Rows from block 7 of the image encoder of a small contrastive image-text model, named by matrix and row number. Rows with one number within an expert belong to one neuron, the router's apart. Each number is 128 + 24 x the weight over its row's rms, rounded and kept within 0 to 255. All counts start at 0. Numbers have three digits each.
After each expert's rows are labels from the 100 images, of 14848, where the router gives the expert most weight on average: "strongest on" is what is common among them; "peak on" is the class under the peak. Only what is clearly more common there than usual is listed. The data: rendered roads seen from a driver's seat, with toy cars, trees and houses. In brackets: how many of the 100, against the usual share in percent.
# router: slot weights (encoder.blocks.7.mlp.router.weight, 8x256), inputs 86-171
# up: expert up (encoder.blocks.7.mlp.up, 8x128x256), inputs 86-171
# down: expert down (encoder.blocks.7.mlp.down, 8x256x128, transposed), outputs 86-171

# expert 2
router.2:127127110108159122122117131155081100190169127121136109158143129083115145113075127146136137155134119179137146138169129106117141138141100135162112073102136107156137134142112163142154155121115077144103140144111136090139118108142094104137129145112134140177103147
up.0:113155119104141123123113109150123110137142085130127129122110122074126123162142132136091119154118106148107091119087150106138129129114067156123124118116117115115158139139122131129125129097122067176132135148094163126201126141133128078140133102103126137122120102
down.0:116105118142116156130187146162161127101118161113117114106121138105136125156063117126149121108157128097132152115149127117125143118090153107098147110130129167144170137115106115112127129129117147156128173108133117160115111125189122136141113129131106112134095120
up.1:132168131134117116162100121194130138137128155123130083181134115093123116147109145120187146075143156147155094162101121136108133164150122140146109110137102132121137084132102117152134077096134144115109097161140148110123147094135109099110105122094130129138185122
down.1:133147173136126106150144108150102085161143150160093085161119125128113081101115137144143139082143120117130098135116109132119170143106124112133110104134058112082160102094160129110131085090137201104141127115155102117108164116134118110136100118110110127094127155
up.2:153177130170071136137115137154164159163130133122114142151121148094119115121140123135136147095087137171156115127109138138128150159141096134128138098134124140156124114105121141104130115131133106107086092161099178096155176098128143100123094094100117153097187115
down.2:121178122129142101134132105142137122170141134126136164155134159160119097124114115103169138161128115150095128117097141113180103151160133133150118132141119143110120087140125146130123120133126111116122091138153167102117112107126141162120136111110154130129136138
up.3:152126065138119149123144169077116136112130110161154158115129135126127128138103136106123128135096105119138125110150133089118136154131140118111147126118161141171083150176120143135130125147039069106098122151120145121130145082132151141146139112110184127130119139
down.3:136085151164152162126135116153169122137144138147162103144147115146135090118148154170127147107089141134103123124073128127150100130154086138131091092151107140158121131146134096173166141119130138137129109132149154120136149107154112104077107126125124118113116103
up.4:153145178142129134104103127138102124147160152079127116173128114114125145107120156147130142118131154139155156135151130126117121161162146142148088094094088143160137097154139150113178136153086101107078098179137112099122139139089137161136081122154110122109180123
down.4:116136166129133125167106144189142133120098138127140131100114135148109116093157139104127153108136179105135155157126132136122170115113145117128127117162103100163153164110141160187099120131173136084134110159128106145161143115142111136100109107161118148125145109
up.5:168154130169103134095137174154148194144162104139122163125104143143077080096132162127148135129126167143103109126114170122108083152130147133126147137127118129192122136133117127191124155147129114114111104168148149097144128126073125084107131072139130118117166084
down.5:112114118154119149156183106141145132105091131142126114102120169168138130123109106115146077132127148115100194126113130113131134118135144091124145156154127148130152122156191137101066109118106144123164121070175122139097133096105112159114125106129158128097103120
up.6:147111173127104137081121142149146082148132127123153153149116114128142102124130184128089111110144137142132162114089088122132102102121136121145092119105084111128123083119126123100143121139108141148148123118135144107083135155083073145078109130177148131120123109
down.6:118105096132145134163138111098085114124121134135113162144138148176119173118092110136102095154125093157123141107131079093139129129120139096164129160137180124114114140114134166061075149118096132112125138112143137119092094134095135138129177182145146112175115141
up.7:114103165136152097109142135136124121164157150112131123170140141146119123092133118101115147152109090159133143092160114136161080177139137138143113129143103091147099147104134147128150133130129110098104137149107172099154142162112122152111105135100143154131158123
down.7:130086142114171117126115187142137089143125152123160131104150088146122102136124137129095137117158151142118170151108114116139164092110127135156091096135109115164141159117150111106142128179123165102204168104125084139115145128163102119130146123114143100145119109
up.8:125149149182080156134117116143135186145124105128135135118085135119113088096138160142125130109104163149115131175104144115096137116143086122128134140114102127162128095168136144125096108140129125117099090156124146078123132117114110142107125085147124126112158131
down.8:117081093162130152138171109110103173114121109157125112056129152141092116147137104155174107082132145135081128102129110151128105123126127101135147149152126164104150104130118116159144122104153148140150130129173127131099129106133114135120137147107113068162099129
up.9:089119133130097133141145094131118181126129134136143148120106117128109128147121131157134099162134141135105095152098145127161150140136132097133136168121105121132109143187146154146120131145130169098135125116141133120135118112143113132123157124093119136123111140
down.9:103081128113154140156176119124087143110097130136119100099136171160111122200117097163180080113150125149101120131107119129135122128106128131150149121145113156104168139135123118107139148097151125150118148094172130120097101111131106154146135141137088107159046164
up.10:119164140145125138171155127154124100135152095140162128123109160115125095150149148115173098115079134143091133134119152093133138103107073152103109094159064121135179112145117151167143146109150087140089122130142124127134136107127114098153124131165126158108123125
down.10:152118124093186136152188133171135129127128146121119124151129107123115117168121159120145136115110121132146169141148136092093122120111141129162123104139142122158147168106119137114104163121104139106095137168108132130107100142149139100147125149151125123113140119
strongest on: vehicles: two (86 vs 41.9); car (84 vs 54)
peak on: car (49 vs 2.2)

# expert 4
router.4:153103100124122181134084115109163124129101091094106152131103130123155127088097124151074130136168122130103115100114103145106140118143048107129117133107144139161126154118113134092176162194112142116099135140110117132124121178107108133112154162140157118116150075
up.0:134113112112112094129139143115104120148139094159188120139153148110115149137141128114172136155112098147130146193179122121111139092151144131130133120124140140154120120159110145127108122098128091146117125104145117115126130125156104129121135109076126132155114164
down.0:117056136090122144121150133092131108138130137146130097118120106164115089148162150099088115080128135142120140149147124144119145121142084130143118114141117121082150121127112110109146133119150150166178149094168152114128170117119078124126122158117147146110078108
up.1:144147097150097146146119118129114127125131122128102134160183171098086153173126120128151113122100145141092101103158123140114150145151141133111153100124134139152133121126109139158177149147132121130102174121137132125127146129142126075152093152094159109100121093
down.1:116148111130108133109079098134108136143119124098122107152135176103121158129139118099133139130130124179129117102123100171098168155114106110121143100089116143152116099095114102101117127145129104119124105150109141080154143157067098121094073152142131161124124140
up.2:157138080097157126131141152140159117132158118134174142189122093138137104109116190119117147131135142129176115124134100113094111094158095119142119151111126112161095101113130123135114127119122123135113126128100167119099141123125151111109162119105151156116144165
down.2:157094126106163147101142170126138105121150173136152102150141078165147074152106120095172113095172103104130103098121103074144114118115138144180113124146114136122119158100148101105138152108147112133128170096161169144083125145138153116159174139089154121141158128
up.3:122106124125133117102183144124137158166146169131155120174111113139107105145137156098176134106127117149138149115128105144130094127108148113149131153131144109123118132089125117134087123064168122147149117084140184087082127118110086130098146165102105132136126194
down.3:129095127100144123121192146110096137087126149148162089110165108193120123169111099105161102071131110095157119125149105103148118129119155150122109174181149120093153157127137110145140133070172126149143151099134145160111141101139175144152140154110132091131126182
up.4:143151151101131103146143150163132137105153141118101097161159095101148144134085162162133131099162093106168119130097144172104110147111124144139134144129114129144108109139147129139118081121117163116150066160112140137100111134138167109125124119142119138122146158
down.4:120134168169155079131148174143147117138134164122126132143135120159122131139139145111135118127160116122117139116110144114136076153070193139149113097178108105128163159068122096096130097133096138124143093120120104121090135131106120123150124123131144086140129151
up.5:117120131171072155119145111077085149121084106126132112111140160110115178141159102112132137112098118135101151108144163180108165156130149104084154146150158104149103149126127149177123096114145122107115103145126119123176141082140148141099070151139121102116133133
down.5:099134179150103133153097088159131132119145103128125112132123117072165154091123108183132087117169101124101103117108126140161144147148098085157132139149102135139134140127176139094169115153139167108124116099130070143145136154134154156075108132167101114136140128
up.6:150113106125140144177159138144171152127162125113108109179132108098141112108087135134116139114157110120161112095128140187097120138166084111122121130141126149143089110163161151154141123088099161093130094142117131117096127097188129100128161155120132164108148144
down.6:144142130134149109141131175138168154154163155109142128157136122122125078131143126116144141103143118137164091081118122122095097147070135160170133099151124125165126132081122089123140113140156117097103112150098132114093133152138130103138165127099134118142160118
up.7:143151119121098113120157133127130147151136135173154124163129143158103110124151157128194120125086106148150121150118149152094113110128123132146145134140142159126110112164133141164092133088144120111109106095162118089127143096162110118107138105090153118138117155
down.7:119113150108137142116154101108101096098079105105143144080107116152117148174150163126117146117106134113113168151149131101108149101090149092085092139156152114144121153110107111142129128127125147147091142116106125126131082149143136112152082133171096068105132105
up.8:120145159130079129170110136178149140154151128149090120169155146102122124136159133129149131142142102163120120165136149185122144129165083126129126116142095152135130106192151148149143130118136154076135106115125121103141144119166101092152123101097142132117135138
down.8:089149149120099133171161086141156147161120173144111176132138133138112157099147132149115134134126111144134106156148114160132146122116100114148168113148097121096158112145172133119156108091100144106135113082144094177121112114167088141167115137141126126134122098
up.9:119113121170086140116156112107104134136107095115142113125132145107111164123140122134129153126121108132125166124176172157066144132130159102093134139131148106149089133153122182158085146099090117100104091134100112095153104070150135134123091158155127133137133193
down.9:107134136166089157135116087121152172141137099124122120109109177086126150091132093168112111126124153143109134121109113151105141140138092096124142122136120144153125163134158139112160119146119151109133123118124101113143138119169126148076128133127108124136115097
up.10:142139113133149100165121127145155153137158105137120103171114110078146111098113162158072156106139130133180095115116136152084144147164083130124112122122131137141077062154130139143143077129104147128117101164089139109140159100154134097099139106124126152113134130
down.10:163142157128133094145133209148132138128154180141110129157130119139102120176164132091153122082150122097152099116110135097103095127088166161165157080159114110137127118069121058131151098119156146121129111146133136123072139147133125084162149128116130108130144151
strongest on: bends left (76 vs 34)
peak on: verge (44 vs 16.6); pine (34 vs 1)

# expert 7
router.7:108159095104161120108128101124104130127082082129146098108096122108137153111164180157076182126113157123145101134106123172115149105115096134101166150108103139050121104102140145142093129113162113165123123143100161121146114122146122098122117097137089138111156127
up.0:121154137108144110128113149150134106141132137107137173142165109160108134172136146135130132134133141137107162126132118089118138124128113129150114098133118126155150098162113156137142135141096136169131065125150122119090135096125095095151144151117128134149094113
down.0:164136167150104099120189132112121118118169088138147154098138100125147075149126125118172130117133157141097135143169199129138134171141171135116094120114126060168157092131101147152144112135145152168160124099134122123117159117108159136094142148117101080131147172
up.1:150145158147117141126115144144124123179154127127133123158134150101119104117070157158103146106145117164139108113100102108120149131116118128147116102101143148145122137136119150100152095151092110089114129103130111088094171111125085115120122155128156106156088131
down.1:080140121140119138177142100110118145155130141136102147145138121183141140123167119128090115145121107163136128117085143125172144148146123112127112148156131133099132129147186133139121098112082144108152091106112093115138147111156112176116126168126128159113107096
up.2:122150127128173099140116097136100093138116117101103155115107104180152162089153177157082159097159147142130136127116121116140157144126123126135105126131141104105166104145132170112136099148108143142115097151089133127155105150134104125172105107154116106112155075
down.2:077130119126139096190119095124101122168137129126102158145111135165118149133176159192108174114130160173162120155124105124117160101128130125134121105108157144119157098143114149137144084141135112118120108116091110134151129152125086131175114141157102091103122118
up.3:126117131138159132140112104136112113155116098094122166118113098152157153087149187186081160116155138148132149135142123114145170134125084124127122128124119122129146120166132189106128105163125116136093092136092155113139106141140093123165110128151130107116139077
down.3:090139111116136098195144101119088117148142131123086163152110136179131143141177154158125165128114151165154132155136135138127166126129141115130140128105157152113140077163117157134121072136147127113119104103095108126157125139131098121171103135139120105096131115
up.4:163135127155103131151104128180168159147186174125079109143133095139136108108155108125173135112188131148137109110118147171131163153174122123151119094133124131140144104129157146113156117133117173065151113116157107101091146112155107109133095130129113147146144133
down.4:101131164149090134173138107141169149114129157114071168154112140092112112144164131159145153087123125083125107122096114129123105140128091132139145125146118130125133109107094108168154090125129149114103099171096165141157094153169155100126096139134097157106134102
up.5:134114130130122143073118145130098087131092092138124130164143167136109150108113182151122107167104115142106167152128149123074146118117181137140108121094148149134134084142112165117155103173114122143105127129155101112120120105106122149129067132196138107123115103
down.5:116186125101087133138152105119102139133120136125099115129132162174132134128162127117157099149111124129117097159119158185155140115133161113121121158127116166087149108179170161141107141100160119107136115105143085133137141093122131135123151124116121139131139159
up.6:135151123161075103118111126146162120156110125094169135149132172106111078117077126130150126128128121148107094110131146111117131164169107130144085116123148141153149114152113134124153089168109114093111111116139111092140174101111118120122104104105187100154136113
down.6:133164107155136136122144107103082165159122106112101166124136149145110174144114153161097128116094104172118149136120152066144134146145115127112152141103119160134104092186110153112137081145052131135124082163122135106134120094105111142141109139111137146137094109
up.7:114138092111132123165138084121145143143111161123114137171108155134119130090119151132132158152120134151204154122127065151124143128143140100138192149105188147111085100119115160150089100142136118059093129110114182099123094134135117132154135123132117129123160096
down.7:127124120152164123147153147152147117157170111129120110168117085145148119121164166101129151124113148123131149157139186151085130097136105114144093093117107087173088110143150091144108113110127140125129095151114115105143132107123094127150102118147147129072163143
up.8:168153135141142126138136154123152129147145149132127146143118125105106105142103121097163140119138120142127124097114122105127146154118124113130131063104115133179123139109104140122102067127070077127085120128153144111075182096156107113150111160073132122161122168
down.8:112135122163117104156110124117095158103159104177123150077107133112141134153168115161088155116133118108127136153138112190117129126107123142139125122141088084091150096120117134120128129089113125151170099125101093167125118145140083157130157155143116132138097158
up.9:098117130125092135087100118155113134160124121133184136142120169126097096144138140154147099148115105166138097108108133105117135141166110138158097123142147133145109071180134138131144146159126138096139136129140121101126160105117076138114144130148120135133103116
down.9:157167119105095130129109115112112163165108111110129130129091147149151131111160169171102150112100179152127121186108125129128141095133115123146152108101120166089161075154145136131134100138118116131101092144115113105131138109144094117102156127146089147142154121
up.10:140101174162096138078120225162165140141158139101109135116106095102139098130086103120129143138173119117139087097145134139129113155113106167108111110124112122203158184136147125100144119149129102082141098140122126126119172137110138137111120106106136136134120154
down.10:131079121138147136084144126095103107132108133099121126150153127115123193121126137115097142138106136147103165081125080143126115129095155103120139157116178084145092143092107118142122132107116117135130132109107150115106096148103112141107111191136137116135097152
strongest on: tree (88 vs 29.5); bends right (73 vs 33.1)
peak on: tree (49 vs 1.2)

# expert 0
router.0:146133121128111159141110130163176184124144152098096064184089115080142115102110088087149121142105124127130086108110124191108135154143073124102144108108143162118116115141137111123129145132149104103119113126119162080132189112172114107107147117062159176110166171
up.0:132086115121136128114092139103055075150117092166142139107151126106160160127138120137079156164180107145141164138144105120130147135128146142150091114097152115138136146156135134104146177138087092127129173141112118138154100158126123126115148131149140121165103142
down.0:146109145087167128131102103132097090151104148141117110116137127130127143108124141192130126156132146152113111173143149131153154143117141128145096112136124113138149158141108148185150111153138115143092164120136145124157106119157074101145098137135116089150111102
up.1:118153106154165074106073094150124107135139119132115127123134127159129169114227145120118144132142158144137125123146175171085102098102146149145144124111161099125163114108136122142155105146132119191149105147108133103125138105118118148139079095131111127125151116
down.1:098116132091139128144128105147121083134116153124084104097084133140164150100095094113134102138133130137135127158117121136142134119157144077165117146132135112084165155138151146128096128118143120144102153090142147160160103119136117171149122140162138154130123130
up.2:136092150167162111121129152136133123168147136129144126126128136145114095124118163148136152063114180150131143093175118096095147110086134138170127096140124126168146122101108128129147073113111139142129126129133095108072136111125098114104129158143101093152116109
down.2:181160121090155125132125144167155122160141114141159119143170115141147128123129109100142048167127110184090129124126145138139148142144179104122063134135128113150158141129166170138123132119125086150122112159141109102133157098091116121096166120114144149124145112
up.3:119058109101150112102141131103134117150102151122181150132134125150109110151139145162119139117166118158139134079131099104135138109092144136157144132127153146122111128105106136110137125127130157124142155093123140119091095146132108113124143183143086105168088130
down.3:115118114160121150122079111115119152139127109107130124118143135072125142119128123182136148120156135186170045088119097131108148143133096160114185099094134129133097132129087115143140115108135117122098123166109128089146111141123098118107093147112073140167097151
up.4:113125121108118119102114127105097108117119135115132140128160151165126187134173120121149119161116074124094146165162162135142097078097160137118144156130149105137156145113132111095138125165146105188119131087067138140109106140079152148189143140144111120139138143
down.4:124142130123138136153162139141155121091135104153103129134120127149140128124121169102140136100110132074091152160119157121136090090136124099123119145141113156110122127180163141153090154123103112149116108127185149131103122126168134085149120114144181130063147088
up.5:156100098191093128129152158120143147134139087164139159101109143148116126130121130145126156134192126135121144079125126110074119103141181136123157105135149133171154144096108145117151102083103174101133123128114086113098087146131123132141116120175101108140106114
down.5:146123127146134114140149108143124143105145145151125093141157111116089119132129124133145123138113111114125101173158152140126129132141129087135121133128132099119102180123165133114139160116106133106135150096125128110112152106144179178145136134158168167167150153
up.6:107126127163154098143131090106089089154117103167135186140147151142124126142137179182083147119138139176164157118107100093114142106119130129164111112133126129095119103136111141099132093134090141155125154133126086095117094148112080128116110147148114062140093096
down.6:160088112111143161132121117063090116115053126103154148131157161128125137109098120123101144139119110134139130141127084126114137116140109134152146101154172142139061114130133101106166149152136125092099165165093085136144123164123136134180115174172133121147152131
up.7:112105117126119142154066077142110125124110148096103141137143143114142141139158119148124121137135160139128093104123082129150170138129090125118144115096089136130142099125134124097180164155165113099120181152122132146149129187076123125138119141132104139110112058
down.7:136174155170058112137091100147126153115115107123073154129135209105108175124150086127111118160116148153126118105122129144122176158133144100128171098118124102126147120105121142097149116155125095092145110170138099133145184141109113115115090115118140157141116089
up.8:104101162098101140181149109131143109128137122116134143100125134132120100164146110152117119129139139116144128131103107104144107097138087156128118127123082087140156135130126113150149169076148116131127145108109143153146101143114136151139150173126088152138106143
down.8:121107144118116086142127127131065170167128113148115127070119133116091147142135099175123105123147100181167128176149097103120169115102137126139156119131130094100166165079106150114110125118134125102154127122111103143127110145108128148128153148150110081162085155
up.9:113079162111152118116101107114095048169108151104140165146122116137145135109127143183121120139183118152152139118124085124134119156130124120193097125116120090095131101118119140114138110127114129126110162116114117115136064182120094131139126145198066130144128090
down.9:140097134117159119168116142080120136126120106129201156120143133143141080110121131187105122105192111132166126127089074116139114112163097158132082141169135134122095110145127126150139124110122173116101146137120109122123078109135109124120156146125112106150098129
up.10:176109131175074154123124165148156148131151147123095118143094148121122105111071118123153104098146143136115134092102120136112119136148108116130164127114128140138126084160144153150120105126128130088122122116152131101075139107142103112121124148102155149122129101
down.10:159091096105115153141138127087075119082090108148128109119139148129111142128089120108080134127128133101111144125150108155148138119142136117099151144100147167093103145134124136088154170128114129123133177101124126147145093170142142128153143168152170133133111105
strongest on: pine (69 vs 28.4)
peak on: house (40 vs 1.8); pine (39 vs 1)

# expert 6
router.6:107087104129146150156125089120118127089123145123111100140133145133126138146146110107179110087131145089136116081127115140117105140102140164103153140134098153097115092144124082130119143109145125128140109122171173156116105137080131138153152193119104114109126180
up.0:179121118144148108138139195130136124138202128168131158163117102127134117094113137114154159139138127137161142101124127128093126142134161146122115097101100127142102096137104144133132090114095116127119098144132141107095144108137136108129112136097144133108138149
down.0:109106127122135141188156090154141105102119118134125116157125148117126110158134123152129095141077085121147150165077146125149158129133114096127084158137118135133117085190147098134093103112134162147145135124106103148133145091122124164109143156144161132084064131
up.1:150112125133166070146116121101092160121153118145130120098136083135151137134134102174126125128132109126155122139102133108136143140105102141130144105134149111105093132115103124148134107114111141150168105124115146139116132109154147109137175128101093094139102173
down.1:080126150136155152110105117102134133108125103113125166140169138144123113160190153132072140140096113100132165135123123093135140144099121138124126182155123120167087109155145146108113164155134124124112103175138167151142118131115151138135123139110129148110096071
up.2:140160131174106125082110128105112146160195081166143160142119150116115131125143161156132113121124117159117093111133148108130120137142087133143139141130120128128103096145142150117136130137112122121106153142135134093114150145122114109122122098102154104128117113
down.2:125132086092147165125144108134144123128117165134139085152139175147121140109066137112134130109070160146140137088123124112126156102162150131149102140082150186097159107156155141175142119126150095158122125053142103119079206057127118142112102114139129137137097149
up.3:126119100117123124101101158126105126172130133122135114171131119093135131102095134126101157152156109158182137115130105151139135129158115131160114109113157151139121111161140157119169151144111100095119101124105131084139145106169104122126128110123135113140159121
down.3:108110118140146120125104148120131137174142133141130117149148109126089150147115138155117162094129162146167122136134119088111101088113121154166135139087161103173109145104122111157161136153093101147145140156112156106120120139128155128146129133089122092130157116
up.4:129154136147111122100126145138127126163143132123118154166147143134142145130116155130130117147138088158129137122166116148149124146148143138162083139128177140144148139145140158083190110150109110105093139097113102091150138130138118111124109111138142102112173069
down.4:136083122123149094196132139163166119162163105127132130171120119151106106101101099087131141143142120130126133116157106121138134145163110096109082136121127103168119135114103113176125122091118099102108173135112159119142135142130153112124108145118166139104129109
up.5:161103122124119132116113149110080131132136142127137121095126155154134116135105108158155118110181164132103118129140125112129141090132143172150150124096137145146179133098117127111126098121143145164139136058143091125096099109090157139145153129134077065184094139
down.5:134167120164135131117112138098068115111099077111143170109111159164131177142167134125088136166122111093121158133140142116104110086116171128114134132146148139129098170140135118081091191115108127120111125128111085157138090157106123145164166123128145116143139130
up.6:129149150166135104151106179127147122162186130148131160165114127118137132098097129113081149172165087162136153157145153132126123123147082132161093094121146098157115141140104158126163101155077112116103148123107094090135130128152090116156148131116141131153134101
down.6:113113138112124138095119139106092118129118115164141138101172109112138134132162168142101170152119120122143152145115106149151156144111100121116140171107116109151108122152131132102139168155144083155126131140125190143129118158130144133105136125122169127120125141
up.7:111143124166165108181152115179124105138135133159116136137104137126132148068131154124130118109147100144160146105101142141105145158176132114140098118134121108101121083133165175128150124110071142093130122167122140118115146064149113118161085127148153155094113114
down.7:103136153106078088148127129094158120169126101121163132147147126155118117133170130110111145118165144179163121126155115154146163155155132134124102125127139107104123078122136130126161082149168178098160167132092122072184140159128154123131098124140108133112166116
up.8:157178172145105121139096143134138152145157158103094118160131117101119125144148117137109119162103127151134074114131128145151147165149108148120114071097135117182145168133134128105176137164119098091102140147090146115130198140128133108133113124069124163116134105
down.8:138121166135175116088105168094073109139171112141121166140142112110149127134153154101100133117135083112183147095113132162132116141098124163133139128120091078142092122111109138123103106140122097159097117175123180124126130150123136132116106134129123141105099135
up.9:123135106135124116112089126167104124160140130147118152142115130123109130100124156121125159152144133162155135133134098127109156136153131123166104086080143138152126117172138157131146099171091112092125114129146129103132146103141076139107106105116149151172116128
down.9:161146108142154146109119147078085133119116106132136104099122146153112112121149141178144165090137146136135108142131132131086147103121182150130153089145138128123154118092105115115106140129121146124111131114138091127084111108132121106146127127154119110168175141
up.10:123121124140153119138101130122156144167115153117165106146092088090167104091110130150092162149127111160159137131122130139121146139138073110146143111127147134140101128146146141134132048152104107103102081118095152085138159087178086143118133124088114116130131142
down.10:116122157145110103119135130118134099123110105118127129134153113162122133118144145155154117136142130136095154128154175160089155143119105120130162125159093076136131085135133186142156127151140153110119114150159138098148139136142119108173103127160108111100139092
strongest on: vehicles: one (71 vs 45.6)
peak on: truck (42 vs 4.6)

# expert 3
router.3:156070089124103148134144143103146107149139082137162121159130136109172096127101104135107145126129091149154182114145124139085134168181125139133077135111168136163106093150096144130126129152103107125101132134122143093176111094156140116090125144118142112146138137
up.0:096126163164140128150101101188188142169150145132088090164057118107153075056101156154122118109136136151153116106105114118136114122159114099165125123112115121113132110112158162100111138118133137086121138173124123115136108151147093147091144157155132167115133090
down.0:136128124097154100121128158120102131128139144170223140122164096144097116149154147138129134101138141111126091147145149116123167143104139156127118092171114132182123157132128118157112102130132128143151115135145128121124159112147123126137098089103111075114121139
up.1:115124118099160117122144159118096106129122133149147118126167123131148136146141101102136161136126087123162144118147162141154133179095167172131093130175148137144126161146127115142122098135149087115130079132150133123182129122159157119101125091132127086137134136
down.1:145113109098151140131146162092126099153113127125114162140172097143124153172120142109088140162135105164119157118158168133146142142139152134096114139137167150157108163174133137129168137166107116119115154124115140110125163113163132099149130117113198113137139068
up.2:132145132104147118143139145143083114132108129175102137136140147164090169134159161122142169112110118135142128204143122163115129130050126162144143119138132113124168155117103130127122124128162116153109110101129136136145102133139122107172078127153124106117122123
down.2:114112126130123144132158112125075111159102188160148129149143154154085157143114130116164137091130135156116104161173130130117153161128161113148130142167122105161130170122125125127104117104135127129121147133146150101167106122086105137145041139132109117129148137
up.3:131096113105130097115115111108126148119123166093130148134131121143085134141159113145148132125168130134139122107118080135131129107101128125132157116096137146105123086090101101097151118146161188126152157100131132132065106160120118133149157173129077121159094140
down.3:080114141112125113121096095113127135120115138097129150115127125125149112133122095167132114156135144131144103138105093102169140125141116128166166155116138130111141140113154110099149106151134136128131156090120100150122096130109171139115165112134062108160098118
up.4:115184130162152079147096138160106123130148118143096176094105160150139176110144133115121123120146185125126130177132100111128077090123121148148151094115126077108180113098131119112146130121122122148132105148132109151125107173088114149151092092144123160127134108
down.4:110138147123124104114132098182092119109110137134074096094099137107131129124155120143185119125134119107160099180106111140125140128110122123164135117129117085076157129091118123152126145116141109130127147145141110149163092141131133170123119122158090153114115170
up.5:111154174109121098159142117176114103166138161166087184147133117147105131127148146143116127098152108175147132152098128143123114168071093132171125108141107080134189184096123155115126116108133118125106095111088141118099090177121093115158091137146112145142125089
down.5:149102112095120166139131167121153139090140127109160127142137126164138070166102089125125113137152114101094118103114113109134129093154107127150101135151122160128115124153130116142135129125166131136125166081142140145104143093125146120095190141096138142181094130
up.6:114162163165103133141121141196207138170163156125096112183090111115112115087131175170159133084133139157143101150120132129128123121113066133153127118113104108134160153109148139105147117148134123116117133139101130076084156130146100093140118105107128148123159087
down.6:110162131103125093139158131142120132143141163124122147133115129183106147130147105070164119137154134127110152117156161128130117166106174086119152134156122100110150140107146149122097110133144133111119119097168145122090136116120112122141140129081160133121162142
up.7:095151153144149101126154088164116101145151149160113112116112138138130149117116146145166112085182134148096137117117120137134118138119108107164143096159078091090167114106132163105111126097106163133125136131146100099127082165116099121138115125131116121136129106
down.7:141111112109121125132122170165135155135145098070153106159135116126153110139142116131151128130140087128132108124142115119121129125115080145143115114122128130153129116149116137147150135130207054100082139155064130119117120159115145109127172141125131147144152163
up.8:157103098121094155129125147119178160118114101117133093160104117090130092113066131109112136139109106116118163107136125145072110108172099122107140138083149145153099078146098124143142138131102133122101151133088151124145130103163141118121134153111169152105138136
down.8:163114148119154141152131122174147097118134141107086084131110108122156135090100137105120108121120112099124161164127142129128131099160130108111108141127130132100147125151164139114144169102122132119116151130116126147149146123165150117132128132148196169082153092
up.9:101121167188125145157126115141128116165136132105104130159067123113135127080090144146137161120143132153169147167132131135138120131148109111144093117106133106111130128153125141117136101159102164083103112145111082084137124144113109166120104154187133119117157114
down.9:157083136092170133106150151104097092154132167161188122141147079159076093138133146117170139109110127125134134128133120116118149133112129149158092100127131121166136176098119108122112141109149126159139181101165146125112119092128109139133101146114123104162121173
up.10:159110107139092170124120140121181169116116107115132089173101115100112082105093137118125127126104132115117140112135123148067113086163095124112160136076149147146100080141102122141131137127120127123120135107096151119116148100141138113129143157099163164104146147
down.10:146093149118157148143136120161149098120126142109103077135104100126144110101095135096116115110138116102130158158142147132124132108172123101132110139144123135099125116154149136131132165097135153112125157141128120145164137129162129126121129141148179158089157101
strongest on: house (66 vs 31.6)
peak on: sky (63 vs 36.8)